Weights of a small contrastive audio-text model: text encoder width 192, 68.8 epochs.
Rows from block 7 of the audio encoder of a small contrastive audio-text model, named by matrix and row number. Rows with one number belong to one channel. Each number is 128 + 32 x the weight over its row's rms, rounded and kept within 0 to 255. All counts start at 0. Numbers have three digits each.
After each channel's rows are labels from the 100 clips, of 14848, where the channel reaches its highest value: "responds to" is what is common among them; "peak on" is the class under the peak. Only what is clearly more common there than usual is listed. The data: babble in 24 made-up languages, each with its own sounds, syllables and stress or tones, from a formant synthesiser. In brackets: how many of the 100, against the usual share in percent.
# convs0: first width-9 conv (encoder.blocks.7.convs.0.weight, 96x96x9, each kernel summed), inputs 0-95
# convs1: second width-9 conv (encoder.blocks.7.convs.1.weight, 96x96x9, transposed, each kernel summed), outputs 0-95

convs0.72:121103103015124153087101075121185128107124145119104154146157142175132084081162186164108137083135087173133127098193119151117118095071105095119187114113146165150130095123157111136116172105088160153120087139141129114125100161118157180096121087084081111132121099166198123126117078107091111114
convs1.72:183191099159062086087140188080132085135157162091127125112132160096076118155099084125122133081125117082140161159133122093117072106181124115112077129166106081078101142081119095149126144165140119096117133100064135067133091158117137068169132135140179060116095138130090129155127124113080130124
responds to: voice: child-like voice (65 vs 24.7); /ç/ (47 vs 23.4); /a/ (33 vs 11.6); /ʃ/ (30 vs 11.5)
peak on: /ç/ (33 vs 1.4)

convs0.65:170132151107094162116186103075101177107143145096137121181040121100125147101092067139154173141237140097146130119162172191115149167150119099095140131141156143185111100138154123133120160070089146101112095149153157121156106151093082126183135086109110137090137108116130068100117152123145143143
convs1.65:124137074126118073179089191117103122124136090141149121148193159090130072142118156118044113122126142108150210160147126058150130082102079219091113147105137084119104151124142135127102112112148124135121134141066122127072097138148194120106158163081134117157185120146160158113095117131102137129
responds to: /aʊ/ (60 vs 20.9)
peak on: /tʃ/ (36 vs 2)

convs0.93:113176223132153136142098129112140119085172167117111123161124096095127134193122134136094144105119125109141181107118147134136149141165180094158129215138100106139158147165109097169036127109140125170103128163187110111201154126145101112183101177075066111111140137137133167155162110112096104137
convs1.93:083112078112111126060195200154052079114087104125146092101146094137178102134132136158126153148148100131071129140171056139127116134113135116110075065171107065144120122088114116082107081142121172094096138147109060130083109114117103125082123120098165119104135130169158133085102094110128129104
responds to: /ç/ (55 vs 23.4); voice: child-like voice (54 vs 24.7); /y/ (42 vs 16); /i/ (30 vs 12.2)
peak on: /y/ (26 vs 1.3)

convs0.5:096125149142106169142116103128131134105064044192122144135127116170130130187097136175165138104105118113147124093097140114126079126143069204099154128128141122152094134168144201114090066075143142148087121131129136136150136120180120143217117156091152132107154165147101138094142132066096157064
convs1.5:137117133142109111130193130124100147146157119038112098098051163065127112110096105142107128180151111188114146144195116169106105116104125059120123139144158135133123104141099095110103139170191112089147157138132111128112076105120075054181082164097136150152092082116144090111120155127098078169
responds to: /k/ (76 vs 21.1); prosody: stress on last syllables (57 vs 21); /k˭/ (50 vs 17.1); /oʊ/ (34 vs 12)
peak on: /k/ (60 vs 1.5); /k˭/ (37 vs 0.7)

convs0.63:138149100156150140239159129040166178122113132127126076077145141119140143116091121142145133104076129140194182099097148077162131142144157163140149096152136116117113093106104093095141144083089189121134139130165101107188124148182125080125121150137183162114065098120134173115101124118165094115
convs1.63:111131142090089112083105095160084101071182183166112177164128120129156126129091148083113065178145135099075137155156114144094140103084125124186072114114080117138160138105130109147131146099158148129111136076090135135093161163098075115127117140095091039102141111154057119120111107129053150106
responds to: /ç/ (63 vs 23.4); /ə/ (50 vs 21.8)
peak on: /ə/ (42 vs 1.2)

convs0.18:131129118152124082134115136135101136118067111132198178158097142133112105146168089136137132089132131132111064170182164098146164106115124142135121129098185160071103145109094049111078145153129154143095061120146151180202101107121122153130120122126126108137169152175108152128021097148168088097
convs1.18:188155131075129129117132174122129122109169120145133209154161142107113077100108089143088095119142078136189173103156060149164131125145122089112092078194131112061082108107131134075133129146098118113155129111046136106093146159154086147109134123126107149139077108080117054116139150160167111103
responds to: /s/ (57 vs 10.8)
peak on: /s/ (57 vs 0.6); /z/ (30 vs 0.7)

convs0.3:147144118146077129050132133122147100167114077072184166106096048094111145109112152100076095141091080161132115099121148099125117131132092151101067131143092179166134065146108146184108107103133132145163116096152116168111080104086161144072163108140199130148175118101135121133073132101117091157
convs1.3:172147144131176117144133083166139144112190130128129100233095139142120098125165099169191129104093150122176100134138143125095178141089152171108169106103127103125066141110138148094143146139160191098188113175105174054182125168131119109203127098130130125117120134084103119140141170166113150144
responds to: /ç/ (100 vs 23.4); /ɔɪ/ (76 vs 12.9); /y/ (60 vs 16); /i/ (44 vs 12.2)
peak on: /ç/ (100 vs 1.4)

convs0.54:182115109058140106138145105141159177110075154116180095108152162086152114102118131138079117054082102136171091093135110094162143094105109093124178120073092123059100124167135160125127164154081107178105153152084165184124141160137178075099106100167139121182130126077170123147108146109148127127
convs1.54:098146118122107118108103168116108139109100120124118157135079176169127101093143109063141126168144146038123136115101110147126131119087085105167160057111197095119171104058087125116154066111199156103159129106134145066167083093158133148127140084172127119137115179129080122110128082132110172086
responds to: /ɪ/ (37 vs 15.1)
peak on: /ɪ/ (25 vs 0.9)

convs0.91:089146160107119128127178136087117131171192109119114151177165088100134138129119098106107100168083147157119095142176145064139098173117145106127122070146116102081120161183183107180147131130125124142091154015111150107180097129139146157122104140128067064119117164114137071123142089104164119089
convs1.91:134107100088141155154144099155154093063117131124162098195137231140110111085114120138108095116179111154102122097109128112097180083114137165102091129085132115138099146044102082146063140125106103168071107177109124114121147102162097148175124095084155130119099072160132139157117109105194126150
responds to: voice: child-like voice (63 vs 24.7); /k/ (46 vs 21.1); /k˭/ (44 vs 17.1); /aʊ/ (43 vs 20.9)
peak on: /k˭/ (30 vs 0.7); /k/ (29 vs 1.5)

convs0.15:121082140131116147134066092130162120135138040119157108159149114120113180113138110149127099118171138100130125095119131078146163129082059102140145177103112120100137129132167170141141136147168131175231122155164129152103128095206131129097121074143102139104090134139136154119071165102102036168
convs1.15:129156122149153103149217072117138129105117188136126110087077113160107110094076123107126133074162104122147136129131138162087129151088105101096128083143082115129176139128148065120079112174162169097115139128128085053098051128176071103175107126106147123130132109146065072116137113094091128090
responds to: /ç/ (91 vs 23.4); /y/ (85 vs 16); /ɔɪ/ (75 vs 12.9); prosody: tones (74 vs 29.1)
peak on: /ç/ (87 vs 1.4)

convs0.8:145161184123096155107154198146113081108096174116151106099143091107142131136133137116131067125141170181130136098102113135086119140123098173118112172123167137076110189135172113089139066123115136134162140128080110113115143179105217203226107132143118114159143142120188102091168137122142136147
convs1.8:110062115093067141103073029129089185093144143105114102071076181123114104123145112181107138150099081092160111099131107114175106139119087124146173095147113130136111064137066110152130105135140154143160122159131092085134138120162118074128088113096126129126079085066110110123102099129175120093
responds to: /k/ (66 vs 21.1); /k˭/ (48 vs 17.1); prosody: stress on last syllables (46 vs 21)
peak on: /k/ (57 vs 1.5)